{"image_size": 48, "translate": 0.06, "tokenizer": "word", "embed_dim": 128, "encoder_kernel_size": 3, "encoder_stem": "single", "encoder_widths": [48, 96, 192, 384], "text_encoder_causal": true, "text_encoder_parallel_block": false, "learning_rate": 0.017, "adamw_lr_other_params": 0.0018, "max_steps": 13700, "weight_decay": 0.04, "adamw_weight_decay_other_params": 0.01}
Rows from block 3 of the text encoder, named by matrix and row number. Rows with one number belong to one neuron. Each number is 128 + 24 x the weight over its row's rms, rounded and kept within 0 to 255. All counts start at 0. Numbers have three digits each. After the name is the row's rms in percent of the matrix's.
# fc1: MLP up (text_encoder.blocks.3.mlp.fc1.weight, 1024x256), inputs 86-171
# fc2: MLP down (text_encoder.blocks.3.mlp.fc2.weight, 256x1024, transposed), outputs 86-171
fc1.87 074:142109080139114142120137142145097079112135085165101151149087155094118164160128157187099144162141144132157135138135153147080073119147136096109167116094124149148147123167126122107136134174113124128158120113156100139114080118141144122131123157112120122116151116
fc1.88 130:121133120084091082160089074112115093104178139148098129135136120123153135143130156155156138154118108132155101145130085126150141131121104112144102084136113133151151126108101183130074119072153157137108113097116159147119158083153145183120110170133118149132134112
fc1.89 105:161116133123170168147120153157116114112129158132154118158113135117136189145130147174118135100101184130155114135103146144108108123110074113141102164099152124158156126112121117099138124103097171146125149147124128116113133121146122101153132116125127097112123134
fc1.90 110:146158159117122099120114145095093077105138136125164120130138111095144098135112130124103121156125147073124093201140181143074112129135110123133125114149131158113135125138113129114104088115151148108119134129126120129108103127116149075125113155171166138155098130
fc1.91 070:163088106097132147141128126121175093099159142112113102102122155165094137121132176124138159153100149141162111110156107122130144141095148117127123113109112114096140126133131088116134171145108111143105116093143146113084184113127138111106157097092123173112151134
fc1.92 050:126152139149147153154135123147125091135086170216121116089111124151146134153081118137110174144129100091091124134116119136117123145154100091165147146168164120101156151135121132124118138092118146125106153159108138146100120168111142136091126108133135107153131155
fc1.93 067:148101156118162104129125128124127104123150121133146102124128113079100084163104130151113141138134136157165128071141082142133146158156128105152143118150125134125139151146160133157131123078134122157138158086107101128142143127130144177138130151171143129128130146
fc1.94 042:140130114111116113106167135151151103115170136138105127164110079137118129098127209134129131148123125132103127104071102154141132120108105080132147150105144099168171138154107192164117096081121155113098097074158139132110142144140145153135170157117122121081105129
fc1.95 107:107147167137124127158117143111115080126127108134087138173138117095151096126122156110105115140096108113101171137074162143117153102122089140137140147119123107085116141135119166122129102115138121130128132141125176097072124103104113115079112092174123104140149195
fc1.96 092:148130124131137129132138127132128112133110140150126134148072112129124134089138097154095150115108140149154141128116145119126161162151093114189051148125122118121136115150135094098127155086133115118144145088140107112116089109168137129162110156129081134116108150
fc1.97 060:064111166088160150125119080127125075143095127080099170090138136132144105108122132108118140081155113131109123123126179136097118124117128136138123128146121149104106090074151149150094080132149122092153138129109098107099092161128117106146158135093146144116109129
fc1.98 106:114147151131135110144150145113099104152093175101118104104133155146098143097090146138119154143127161177081127136132145147131132137140122117134088172097113127134137129141146175111102146116153158129131104118140111150136117143157156120090131135096117091135129126
fc1.99 044:132132121161141126133080135128140094125135109131122133152085118159091138124147167089104107105075131114154141102123134171096115156158108114162095123106154140131136082174127144109117145174105130094114180095095143107129151083143097140125155126117144180117093127
fc1.100 062:133161107129160147146109145204105089141126115133137141142093136091113124109135122125139114172108141144121119110184133131147128189164088166163135148100113160148097083119128158126150131106135102104158095175165132148153122168135148174161123106102142113100146089
fc1.101 115:133122130085144135105141140105151084152130080103105166124140123106103150134101169141193133131156116128143171100164108097143121102141086111137161129119130146098137156065106138165096118094155145144106142141147144139103111136141172134116126114136142127174141184
fc1.102 080:116113157122121121149109143082110134129116121165127092127125083152139121129138070125109101107176131060140143152109104178135129108092117125155145124169144079152165139118121155138114121120093152122118085091140135146145130086124140106134166173138139095126116133
fc1.103 122:138135101141141140119102119108123120166152118121125147144130117145155132131095149102093144115121110123119099108112086158173152124082142119122117104135141137141156116129175141136148165105111094108125119128168102089146163129142154103138109134123148181120127094
fc1.104 113:127132111126145142134115078088152100106184081133163147139131117117160153147108126123089098139164125172134209142139089138119128180130120166096149115098104092122118132156156138093139112111156109121114128158122150141110136135153152156115139110119105119096122124
fc1.105 047:114093144128112156153158127093108119158123086100135133139126103145135188084124166129129111118150072119138101091129158126143138167137111135141174116086106104079126101156131120121125143147168131136105133116103129170109104137096097152094135155115161092134115157
fc1.106 129:116113154145147176151139132105119098082110166165143147145131118121159143119147104106154094177120118122150096138139122112127136147117119115086186073121156109112064129135144126142137059129139096126106118101114165135123126095138139166104116147100108145135170118
fc1.107 063:167150112110147086117135134180087069124119134119143145159134118118133120092118172151123141094131148126118169099161129134134140135160164120161123135154120149148135123139093121150140124117123107123133161123108103110132102082109145130115119095143122129135138129
fc1.108 106:166113117090115126102146137128100083088111080127131130129127149164112118155091132115110124130122106127108119157073145097120119136128088129115154087113104109142154159163141134131145147138120130143116133119155161139102163161121154148107149105111120144103119143
fc1.109 055:117112078107123156098132112114112089110123142152104110110144078113148146043133142181117140112179090148121187088120083163086151112111115136159157109105109154133114145112147120101120078129134125150144141123106139121134108150186157110136107140082150118141104129
fc1.110 097:098128138149162146145117075154139079077154131155125143099127133082136126125163112160138143108081106133140097122134163125116125178102098102138113100147072110123150092135161120100126091112081146120148161141154134113154146117111132167137166142114155108114125182
fc1.111 039:155154083100130154166159118135165094092107143116139132170159126122093103089123159106109084163127128128155135089110148113112109174141122142105122129112109123093132123107167125133118138136144125119126136155148172089148119092112118154153106107168138164110126117
fc1.112 122:129131122134124119127082154089127110149131150137061125143132137132112132100123085147126146128088101143138106112144083122170111140120094118128153091149172134103117113112132103121174096064110122097126137092155112115101149127104096149120108107143129095117120116
fc1.113 126:115099115137142151127103186144110114120130089173139110145111114139111112122124130129097127120119148124130119109113146132097112162122128103143165133117104142140147140105156136134159137142164082089153150171085144131147098101141128103131115146159100156141145117
fc1.114 070:180151150157126182108147124112137078167131148154112102139122118076139128123134094093136100137129106134146131153168119161118121124148141169149121101103176165167147106134111143117149156097109109135141133125103136110102107095127110155101084142105130131149119147
fc1.115 101:111118105072129177131094092114130102104132148089165121152144122162107174131120130140145130151131105095125125105112122103148154175116109167160141138122140157131154124139164108088110092149109131137121135147129137134153106131111152147104140126145121131164118129
fc1.116 056:078120110141149088161095087127152080139156145188131156119124094116140129096137139142065113150099183130123142126131146141037128126131135160125129136179115138134157127103096154106104165153153119145136133143138115120104086076128153128163189134134132094138128153
fc1.117 092:135134115088125155104109123113101110110118167088121076106115178116091128133127124145163089142138099114105153156129109166169134067117114124093078156089119118136132126157153167156100127143079172104096119128125120101124133152151182116159130185116165109125105125
fc1.118 058:145116144162143156113113150109096089105128111147122098123118151136146111159185173118095111144114122119109101114099089144131170153131104160124138104099111109100111129150115102102135128123158117185172126123151127139111139120130104159123116122105130158130139129
fc1.119 078:082134090128150105080162125111108099148127122132135101120136109114164140103121118091104166130120119161130175121141157138155093105161106082115110139148125149133102166130164101100123127170137109107129147149119090131139126117106163125110094142146119156180110101
fc1.120 080:133113166156123130128115094088103137114133117143139123124132122118155076119126110128094151151111103156116151121115089148150132096093100153098140095144120111143116133150134166133128149151139135149115164058095124161116093136154110163144144102123123157115124130
fc1.121 087:134092114105145126150106120094142111112127146146166111168126129075159140108128093178130142155119128129137151119121177132154162142144040125129150113094151123119119121157120142154075116183153106137109137099099173132142130110118147168162092110138140132122141117
fc1.122 128:100096132127122127121140134128152103118113128110133092136148092145154142087102093166145080182165096116085115120147181139139193108128126152103155082112121151157152137104139181161114085094127130084134148135114126122155138144149210124130122119111089135130155143
fc1.123 133:132116117100151159083091126125109133135118146147151116148131179111108108148080131131077139103121143124128164103173034130140116138129134124126121106132112097150108094126180125160160114154103152112138114121149147146168119095123088138152111144146089122163100120
fc1.124 045:125101170102141141107119134106148116188079162122115088088142120125154112162085115129115151151124108119160146145128116172116120132124168122090133160126173088146128178128149117161119134120147098094114174125133121170126152097139120114145138114151156139153133164
fc1.125 075:109117121124125103121110151168124087193209115127132116131105128100185151124152153141137149091133100130108122101143139182111084109148134062111116129112154130133116146121140081083134108135144083114128117122137143138165123144131146085085107117148131140098130110
fc1.126 063:087123138159125171135129128128095107118120133141130115147097143106158114133118159176112105103129151109148109125124127085135137154107131126145132146119143131130118099126101172112142116095121084086162125137144106118105096118119145129171121160122169050135151111
fc1.127 156:130121156095108128125126128146173099136163103158100074131103140104100137108080128175108139111144153107127120104155173090132106117133146103167155095159134120134153109073138171102115197119136106110148092119115089094107122115108064113120135100130129098111165162
fc1.128 049:142113129098136162110116128129129112073118086057141132132156164148120167191169094151151134164124124076101141141081175122141133102097096103142087124120101101108128134122147133099133107107066118144105116134163141095137132098120114108098142131102150137152126068
fc1.129 078:135101131118130113155113142111160110117111124151110101120126095135096159117156099143162140172122118153115093098151126131149154134131129101086158115114153120086127129151094131144118154143102159135106144129074132130145142101117130163127155096104101099128120102
fc1.130 139:121123137131168152154120114164069079125137124134164093088129164126066102114114143159158126108112138098128142079122125129130090148206115124137152090163078132097121140185105186136088140133143128113145110131145137138147134130150157153118127140109106145157109098
fc1.131 086:113133118099170127112179137095109089157085171150118139132090142095130111107146148141140154145145121127181103157047136132101144143117140136184160116115083133125173115110123178103062123169124106121116094138112096115117119116142151127117119137137184114103121153
fc1.132 056:095130157112129128113135092145127102139079103097150120101154156113125109106117115155115159138108119176142120128153126141128131122113125134134160109152150145163097183156142114152138149149096099147118126118150095107110147125094183088089094111099174143132134130
fc1.133 126:141131085127162105112177078148154102163159140135121131098119148150101099168159127126124105160116126109117125139141059128100114134117157097109162140132070107156097167138123126114127097098166151159149126168114133126126130129098112148114204080130161123109118101
fc1.134 146:127109146121132143106131120094103072104164134163111116166108139129131085178141140133121120121120141139163149129163121114136131120169112125127133151129129079106091108142124174114127112110121114151181125113099101098116129126136147115137139122078101160117133078
fc1.135 079:120112115126160142191140175140099102098105086109108167161118170154113160133112122152144121142146145112145144101122166154143154140166115143122124100154132154117117101097171133105125148144169149123159168136135106114107168131139128110162087142103117156126112115
fc1.136 143:172131109093112137138121118115106090135136101142137142154147061125112122118194125140172149196133083148130166192107102170123085122188085127144071133133113144100120092103096158122115115158122128126143133117114105098148119131155147140172134152166110121143154142
fc1.137 089:145104110119156148158148139145159103112107147098119119096154141098164169160111133114089147164138140152120124119142106120122107087144159169121086126118118155135101112116136143135151117101149134132121103162156096125116107146139128194165179136119125143130113114
fc1.138 069:139094105085167139166100112112115105139120138148115147125137151148129142126121155108124105109119130153115169191103137173080148138102148122141129110120158141119122133136173162142104115146157085104073150102160156134091097106138134162155146128132151179102135111
fc1.139 041:115132152098149094094127134122126076148112123128118126129174114135074148088159101137126132101119110145135106166124132156152132139118124140123126087123092155124126095134125087177113136177095122138137118117127102129111123137123125116138154128127136108140105144
fc1.140 087:070119130141131167138134134071132090093152171131149081157119124133158136107136103129077143190161131114125119119096138108142132109152133104120120117114156099137132079119094112139178150164130119127056099137163116184140128152165148095127151115096117137136166139
fc1.141 055:115115125148152103096109129128158106120117147155114126136170128128096162125116094152084098122136110139125164136115077129091102143164139160191136112107154133154145134144114159119099165107085128136121134126125094141113115080087122142142162133116125125116136163
fc1.142 141:155128094113149119119117121135162093115101116132071144109127144103059148204161102089073123107157094119130139088122133186130137125130154157119136153159135111104127122126125169105144174173136131118107108123130136126110101138090121108135108140114131165146119117
fc1.143 124:122122168135109104099112129150151099157115101149120156134125110136162117117153122153158099120110109134106118135136158142091097120131077105142105126096149131073156124106120132129169115140089079115113118157096117131092118122084135163104134102160104155159118135
fc1.144 118:101167160118127112138122143121127087105140126108097128135122119111136157115137126162159094140159091142136121175137089110154165119115139106152120117125110178109104118140129167138136069125157115165164100147126114154126133137158138157126094142121146166101121097
fc1.145 197:162129110144115103127132135145114093112082131169104130094142157113110129139092144093094116165150123157100125147122164117161161143106109144106103184129086081134148096154139116106109127112128174145119162149144131112146167144091141156088105161182135093131109148
fc1.146 107:140112128163148127120126110123134096147136123148076141142137103166165172120158093110082130151109126142104119134135087124115148074137146110139147141086120129151129139102120098143142113146163098136103136129103147102135100094101123086121121098097152133166129129
fc1.147 154:131133127155133151123074154149163101135088129178123132155153100117146110113125176117132198140090186125151159095118089102139097116141135120168135100140172102160163110142107131102129134130099134157110135127132126115152159091203133124096129159141136093112112070
fc1.148 120:131151133150139130145116088141143135116114147108147101129150150094152111092177127161060126112153114141157136112126160123118118111112128089141134119153137100116125104149122123125178190173115130148095107128148138151141126148112127133132142132114139110122151101
fc1.149 088:133123168142155146147122108091111107116114131099105108131137121128159083093127140147106151136119125126091156104125107136182167169118158160107137094138195124128107090129084157123131160141116108159134137124148106119122119127169161138156139152119142085122071110
fc1.150 145:066155106177113131122146130145119119140108145116119140145103186137122158144122141094137150130116127059132167095155159113146060117116095128123116118104147114109160090133149106124098169136173109148148144096138117101111160111148121141126138111074117090131150110
fc1.151 164:133125127129195122163118105124138140084151132171144111111132114109126129097107151131085157113126106109121085131125141133158110079144137173138171103157102091132112109097110137142100126110155187135117114158114136130111131103127118098127120155079095123131068124
fc1.152 108:103146130163137114119112133115137104133149124111116119124181133101125131142165132168153114158097105110116127114100101158136149161129143128115132121153122129142107113153134140174137114172142137153144164145187174159107049107172120112103143133087136161134110117
fc1.153 047:124112183129149122152119167102135088129167083176097099122104149137112167086105124114106130170141102127083147124087157123106115125139088149117109114166141160132176107143153128113102125149126074149107117166111135142143118116101091112124130082146118125128161110
fc1.154 053:152105105063144109136080154134135079087130169111141153114109120153076115153132098114158115141121108125099126114129155108137124114125145127140122137150173118145127116110117132100153128159113102099121147151121145132148073108144118156131146147122113142159159148
fc1.155 090:097139112139130170112125140151145126090124161099117150133153151135102135122124129158102095163171130108139125086124167124129114157103143117124123153148142116128133130140156117127117130120147092190102151129125159132160101117115128136166190117101161151115113094
fc1.156 159:146118156085127112197106121126151095149136145119100179152141123156123119101105166087106106117137139175140120127130116106134112123167126139144155138125112115102140123108142126159111135117090083082114173112124115141141147109102112092094105149172136088095141095
fc1.157 057:156120085148130122173096110145154113120116133130107179122093116122125127131084137139130112117150132124109130102102130114145139174144122146105110110133160141141131074167097165142142093145119129118127162158108112131133136124086135104137132178080135121128103104
fc1.158 120:121139139159124131104160126151138112127125174145144119111140092103146143101163139175108114162134100117111134151144116148104122127151154129085138119117134096118130127132156156143110173147156134125082109130111107166149125154156131069118129143069166125132146180
fc1.159 144:185141108147124149133134129147138084099091126120115126126117140133133135122130116107106149166126083110117140103116134127098117083148120107146152111095174127108080175118067121127118151142142118129130124112159144144108152138121199106160122137095141102147123130
fc1.160 057:125130122091119083119120144121130089121083142134119188159132134124160130079122133130096150155165152106154133126108130142128148141128133086088166159143147117134170132117152145139110138130159118129148132148154134109094106133168114100111109109097143098126103131
fc1.161 084:140073131116130171150138129132160117120125135160144108083123100095151143098118117118096118155095095124109113156147133102148123101128093134122117104171145089120161139183162137147145151125143128140110148179128124104165141152088105133153146125098114149153120120
fc2.87 081:134145129146111153114109144127140107116126101101134077111142083164135135133143089132182114138166130083141146105100128095145141149165145139119145121063120126082127122125101147126092124118125144120104130107120116143112078111158162134134109133135114117168102105
fc2.88 126:123110150149127149153190124051114113149176138084105138130109093131107135106105137143156162092136154126084150167156105119135145139165184110119122121114094166139129155118139180146144139090110158103085190177136142168119090122093156164117138126097136149188147122
fc2.89 122:142127107140130118118145152130144143143134116155098147108106116146102150168120112130155140107126160134147142105142159122144158124118124146132149082097135140109161161108122120167120114110101146078138151130100107129156110110145144112190133070134161151078129126
fc2.90 114:098135129139191126095127120117119120150155115114135138156161113129150122149141118161126140150089118140148100131107168096134132108090100160157125123106140115147123140132127105192133161147124134142106149108141091124103179118124131121106132087093083103112091119
fc2.91 079:135140095136096092104122118096126111131100190151101113099134115114143078116129117153094146147091170122147150114101109142090111186151140095126167121116121139129145145094124141150103103114126087125109093125131130143113090072161121138137147134145143115155156092
fc2.92 070:099098151132136144159122149120185154138142185088180135112129121142143144117124147139145151114155113177123120143069100087134104111120119130126142156110141098178143155122121118138094161140116133125150088163133142106118125115101181090137098099126125091148132134
fc2.93 071:100168120200118149124137129132080132080115104112150160097098085131160107111132142173121147119104163127123124162164178176142124129103135137100122145120137180113144109128150112072122168105090134108137126154107121111110149111135158125116101104083103178117111082
fc2.94 066:108131118147155151129113075115095095125145130155174152132119106116067151126115128152132154154133073167117140106145126136131138132119144103115137145172113140167125117086094167088151172099139154139088145121135108142146148136157149111169157141106134141131085120
fc2.95 105:104109118130103155098119129151139123132128171121145125139142151138155123170141118095101159135093109110114147117117147146125146126176157125173116087117151106133103159131099085095159113153134147116111107111114131085145123127143137139154089119129110105108143125
fc2.96 090:128148143126134149094125169135161147084092141102135095145152139155137104142137127122083111131124096103179117164146121155148157172136133116127175175110129112115143124116088133135091136110090098127133158088139094118118174114090149136169131122153134132143114102
fc2.97 070:104106115174114119144087144104122121167137172109151137145066089136098092132123152145103116170127108129125117163099169125142172100115128143096135165117162130087140125172129151143109090101149135178120135101128099136132147125111098157125145102112112143148117107
fc2.98 104:115155122136144112125115180104109150160100138112099119137135129165087173115128133139158098137115141130133133111111103134116128181134085120122106104115178160182098112142105142084119132137140137105064123151114112132114159136094127091156110132108150166096118124
fc2.99 066:130122119093145132110135099140132132129132123111133132172113131151111113097134157105138146148158134116132116095154076173149090092105117123127133129105170101149121083122130124146130121182108118106157151094129122179172115120159117125112168163119110129132109108
fc2.100 066:114128122144144141091175127149145097152131106107134110113114088162152165124125099147117153118111135140153133129158124097141165125134153151122164115109134137139158136141147147161128130128122141120111108134098147093141151143136156139113069160114145100119065138
fc2.101 114:133109124128149148131152072124178074147131108163132148131145153138099137142170122126102125081109163116150146170086121154146147147129121090103122128133115118111137112104087138101137128127134118086142157148135154166094091136094129133184166113165156122147091157
fc2.102 085:112160143116103190114140161137099102131118164164146126104113087122110128121080107101122127137105090121100114139140086158142150145128124147118134142147110145115112149141132074156172103125101123156151155146133099100166164145127143163117105142113134107094119121
fc2.103 117:120110120138133138179118091115112140111122127115155148130111161106104106110168144159131112136125097122161146092171132176126133095101128157106131121173107114138144149139111126149136111091069069073127172124130150130117113101087099138160144106154136127130122086
fc2.104 110:134098135110112092137134116120151136073130149116112120129154115157155126146145102133123094122135135121155131103128155131119103168124185123117169097128104126153099145134156114107118118115148144106127142168125144127084141139119157139130151139137134145130139143
fc2.105 068:105123084133104119170114113152157111160145148145132127122131162142082095123121150128106126102147139092133141093092143102141125138115103123159120153115099126111135105144112126144149087164139096197145147123114143131129142095117139133106164101109115121105125170
fc2.106 127:109117091097162074126130152148152111168150090202140147174148157092123140147139100129101115093152138084130089139097117143105106164130144145132119145104120142130120125106099122141157157122139117126152147086131106103129142089186152124117082131144101136081113133
fc2.107 071:142127181162138166153146140097134146180157148126078145137126108149097150129126122113120115068112175113102125155146115172124141153156113120129163151106127118151128123102124131152156152156117119122103112150109152131142128128131133171145088109153085134135124113
fc2.108 108:161107145141073139126154112117129118102130154134116100134104122158049157150114132115165143092133129140186107103127128104195139153147149150157120108118141103085111097147164098148149146108125115132100116140135130130124129081086123128153156136114143113150103139
fc2.109 071:130124159145130155161115085109105119132161147148107137151118120111130143129140128183095151139129111141121097105088105134131115136083084133199090104102156121080132134114139125165128144123146150137137151134112157103134110136087129180112117127197141095150159137
fc2.110 106:093132109141133151123099089101130122138125079146106081105121128153136150125124120142149116132138103158167123127120105127174163081126134123091092107095090115116091119149146130153163133161145129154080100123113133088111130074156122155165111118150150118111157106
fc2.111 066:156106118114188087149158183131163133141157109107132097152086103086165105087139143132121113130138157118104104095101107124124131085133118117136124113131159124152072119154169182134092120116117136148130153141125109143107109117135148110111139118170132120151141147
fc2.112 124:147105131105106152141187107119147113130137144161131118145116094136147110126093163157115116131126138158098108114112133110168114152164106134123191142092124131082122120103125113148132119137090111142132143091130109176132093161146119143151134138112086168128126092
fc2.113 104:104152156118112091102103164136143156154119091129158147117149115124132135133087125170116120141134129124099091134155132130159137092138138116135138113174112113105111138140144104152096115114124152143115105120089096134127097162127100117117147087145113135101160117
fc2.114 083:077074142123148135109096134152102112168128104126170156090163105127141149082084135139113140130116134133143135094101123127159090135117115132145107104103133140155116128138125124142101137123118157122105131154127085164143114165148135158117137152124150138126153120
fc2.115 110:134158124185127153141152128141139123157126134143109108149083130090112105131122120131159107157141114128160132126141154149105159138131079127130169117104104129134136170109111120110134147103133179119088128165126157168113117101101144130087134110122123101142087137
fc2.116 071:121117134143128086146100133111111118139122149126144154081130094175169155137116158150109142108111081131095069086128116109113107109166119134120131156095057113155117084094074118127114172130134120122114155109072165142097184178128157152107107106147116145107163134
fc2.117 093:177124144096111154156119155137126129178096120086130157134150094094126090149121098137143149098155150137124110126104145115135109139111201112118155141143163140128148124080110138157082114117079173130079116145169140096152140168115141139130152148146106140159131134
fc2.118 070:154123137129138150144125122112115100132071123128103166166167142168140151126168124104105113113167119162127157093095172101066099126098140075139112147122131138127120126150104114139165097139115122087110167115097112140135147101126137143103127103099136111154084138
fc2.119 073:184144089110130152109135103098115133169132135141135126134095125153132137125143138135091155090142123132126079136146130133116109182119136093105132125119121141145156133127174131123133169140193095145121195093186149137143136125123087098085123162144126092089143150
fc2.120 080:118152123141146132157108179133166117123079154153114134159107155151155139124146137157147104128171131109101166122134170160164153136190135146127103161137146143109114113143142106149120194122129147115115146145136156123117154115103134117147104121105139115116128114
fc2.121 093:092124151180110133127114134163142119119144158149138127154143149100117087167136130135153120104140125140150103148086154160142115127135111136109102113157159111090134120100156135123132117140106101099100131106111120113169139128092135134114147122102119178118092106
fc2.122 113:106145111140123128129108128093119129118096111168152106137150170154144117106088125122120116110210142125136109131108128142130105136100127129095145159119132143159145144179143153123149127116093152123151119143129117083160111115142116081140140122151146137123170136
fc2.123 124:140124097112100131113123142121108135096161144123103106155126111106095154086112169133142089113117080140101114134104169109165126128111171113104106163118140132125103148100124107137149123119151131138133152121176146139124139136141138064147156100139148135140136131
fc2.124 068:119134123130134133077099147160148105107108142124138142130157111155096141078100136129122133149107135121149172126083109133132101087135127112122136144101137065119159121163103110123154118121113121093162090145104127108110170177158116142115152073097127159135131124
fc2.125 082:099111083151137122141130094096106113139110137095174144150120143133134140145074123139137104138134137137124131109098147142107213141120091144113108122152140100163157097121125085105100122139103144140129113084105093091143127174162137138127113134195091133109144197
fc2.126 080:147166130140127132106165131114127108155092169130103117167141149125141138083107113115111136148124084099173137122122116117147082118151094146077144125148110110084166106136107116150074152127132137154096150156106155131121093084140135118127120116121134112137137138
fc2.127 157:127112143139099112114117122112152170097215157158112103137106139105142147127101117141190129162079136145129119129176144108164140152178101150114131115131110113136131096138152108139136123099095081141137126117114150105091150075151125120062145171125184146091146095
fc2.128 057:141099120088133135157117091143149167150144095110094116090133149161137139165113135140136138157177113136085128090144154112112071127148097149129174116161119138100134132153117102116115124124127148119061126114128121153146101147162154104105136106099130074132130170
fc2.129 080:139121109124155092127138114081139146128095117128173128128100150114181154141136140145156113126117152103120126105124099152126135149099130145097113141193125115132079083120079144143124149154084146106088169138105106112115132154149099143142146092148142134135127153
fc2.130 117:103128133121138133131184120153107121158125113165122167098142129118139137169143141137187148142163107152113102093172091138118118124124135146128130126162167111109122117165099132150133134146089129127103126168127167115126129128105115100139109165109096136081104145
fc2.131 080:118145087163144130069093171080132139151176136109137145142124152113163127166125105152107130138152125125133158090121143169133093111110094135117097114113177119146149109091177157124122165098144158129115143138121142100130141133107170112139104092134096122128145144
fc2.132 071:138121142155166115124086138108123103143166114117119174084118111121159135137127135165127156121134145116137058108165108120119106186117110151103132128150090100102140082142143102100134147143139115103149083072126149097158117148141126096129139121158135112087119159
fc2.133 139:080174135061129076102145125106165149125164163155102122149148146132141091147092142155124105156141103127127080135108117155175164112103156087111142123125138121119146129079132101137118144136115148105136104146169178105100195163140135152143134129129130127160107135
fc2.134 153:118154160134104151123134097152100112131126138071129115117131113169090168138126119129114089139166123122147096119123134145124121131138135132114154142127123096104108133128118090111116162151130116091132128135107135163177135140119131152112104189162131133164158111
fc2.135 082:146139104102124140152111124141115111158140126200139121125130145119129115138143119193119142081118146127158129165131114111151126177138098160162158121099111120091071136114128079137129125157118151120152159086108119130134153133130127161177127117141146126110100141
fc2.136 134:102094108096122121116098129125140120116139128092148150133147098140123138157103153122068135132119082146115122156096077089131121135165164127127086122097123105150191108135093106137120151107160104101126136115121127125146161175100136167116123119145147092140140146
fc2.137 089:157070180093106170140087147149168131106118173125115142120118140121060130108116129160103128109136128147116141158132087096183144129141129112110136134089151100128131131115127118115169106089084127160138148172122191134119119095158126140120128102089103150122127134
fc2.138 079:142127120086087118150152119126103107126161149129154142088125111151104162130161170140143062132109121121155130130146130129150129143136135123100120127148135086141144108097123145091111119172095190118123140103081165142148154150126135142138144133123107109133105107
fc2.139 066:149118116080129141138131113163146127162114146114139084188144142132127134122134126146149133099119165126137137111129144131135143126116077158162181118126087152161124135098135114135116137166160152144125166097155138095100095160147150131133125148142089127149120087
fc2.140 078:121149125149115109109136127124129145102144167112083099124133088112141093141188124144113127087146154133118122108103103125134146123117095136129135112176126116097097159111151107140168105160093100122092184091109131137102156140142135086131124107116148155183141132
fc2.141 069:131142142139171090144123150089119112133101114104124137135101127167113137152117155189113105171157169118102136092156129144143114163095087130109117111127146159095104129152119179179124120112160136112128173103166068128132157110114116119106140131115166116114119122
fc2.142 135:142103138149113143138107132150093118168199061132110168090122102127162117148120119104117129095150143147128107127172138164141131161155121150137114168110125124145133101164119092119124110148113108132134143102083120198147135151112081118138112110115106098158139142
fc2.143 113:121131094133143138101108088142142095108106108086151157093140102156111132145139183120146155105120130091152120109126154175125166128123105121141106118122150096107142107095167120143129125116093172088151171120100129132107126153119170065158104141160177178139152141
fc2.144 109:129153085117145151103125130124100143151123101134116144162131158070163096177093133126120174173124105151136139136126090135145135130130102111133150100127100100146165086138134177136126094174158134106138132124148161112149155106095126169145125134176128124109082078
fc2.145 166:118131089109114131156135135134096083153104098108137163120141121123154107114164140106090108149111126097115109131109132102161135128152138123119099152126132099165106126108112094144138082121108149142143170162172125129141159138084161176149069121152134102101132137
fc2.146 106:118123083129168160134139119156125127123110135113147136133125163104108096151107137086126096144149128161105111104136134123129153135101164125143153142110163155103142108140146096137096108102158084148173132146138131151119107119158130107070127106072159142130149140
fc2.147 138:123147111183103136105127084117172103112121123113149164107128123175129104149105151170145130127197177131100102166080113121118088089135121104143129138125118116117127181143112122150087121090174125101131107155119086113135103133138100110131117129105118093163133129
fc2.148 110:115126133107149134148123126127111129150118081174146145122144127186120128139138128142106076151125119156120107104096134146128156116114154115148118120110135110110141158129130124129148168165126128103109128117157097151119144141091143068117140081150146104105099103
fc2.149 093:129149150116118129176108148145126102159142126164128111078110119105130112137109144194096105091140101095151132097112149097110137139158112179089151133152121159137117156156149179140158129147140143126116111156144124138128132116117140065158092109086103096151078130
fc2.150 131:123140115134139121161123149081128077133145128157079122101123123101138132183148135129094128149123109107140167100160119089101131117110156169150137163146123146168088142171119125132123123144109089121129080153154120154165159143112117133127141148129119124167127151
fc2.151 158:153110139102115164106085124134112095163146120113172144177146154089096115139101085145113118131161093179145124109161103134113141124136103123130116161094122137145109095134165127102156136156120105131116083122108140167142189158140122155104118159077123148161107145
fc2.152 110:158140129126128157112160145125117119141128129138111160134169120125134106136124130136113099106151114087111122091118133104135133119107128128156127158131084103189138141119084117148116100095106141160101099137118178081147096092093067115124106175118181138093095103
fc2.153 068:150110090149147123114121093114172116082113142118123125182131124148107146122109132129102107102142127111134121148098124169072150141131147137132170126121113123111118119148098107154159135133125127158139122159097117109155121162127121133175144136116106106132130174
fc2.154 070:115140118135183104119124167147138159105085110091136135147132138119094118099152107122134138083126150121148131105123108121136163132135100153157176150114112122188137104134127141143132172159127149118120109097120150136176151139167172083149067081152119154109129137
fc2.155 087:189130170150105165078118136119150156107115073155094122117136110170138123084140122138122167128139108155166102090125138168124127145118177139150166081100158109111129128121101168115139139135114138109125167141110113102142130110162138117144130148097147119135055140
fc2.156 147:107188138088126145133166107110143131144162095094146108176122115121127145113119150138121167149123102112137145120095129139146077117084137141088122125153188154079114153124112138101124121115085138153093112100173118107123124137113152095139139152105088166132106109
fc2.157 073:146132131137131125106123105095139091122131121164161125147126100166149161160136131142134143118085110120105130145130109108119093173091138103138162119145126125093150114111121136105106121079109142153119141142096136152112116117135158134121153096140106125155159153
fc2.158 107:170136145105173142141114134172106128145125123130130106134096141120171139091126164161166122133186113140132115107150139123147103154143136122096149156128121117129098133173093167140120106119088145097134160120077056132115121061099125127125115128134146140159063139
fc2.159 129:160154116139134079136142149135124117124138131122097151137123115157180152095109106136138125124129151098120151169108135075115116123114081123121118082118130155143137114176114130131096098113164122094163144154147101141120142116137153122144116135142160118125129131
fc2.160 068:139138108156097136151127108146087150134133130149152111124127141118132165159128124153127115128114159136173126133145134109111130138173138152153142126125147114108127152135114113121103150144134140147148130119095111109142157159090132155144124112109113142095135130
fc2.161 090:096124132125151141127113128094128087150142194142115147143085144128143149166129180127134125111106096166187086137100135176122073122105127120125118111087124148159162114089109115144170101150128142115138090093129112094116155126139150104119131137124142138138087111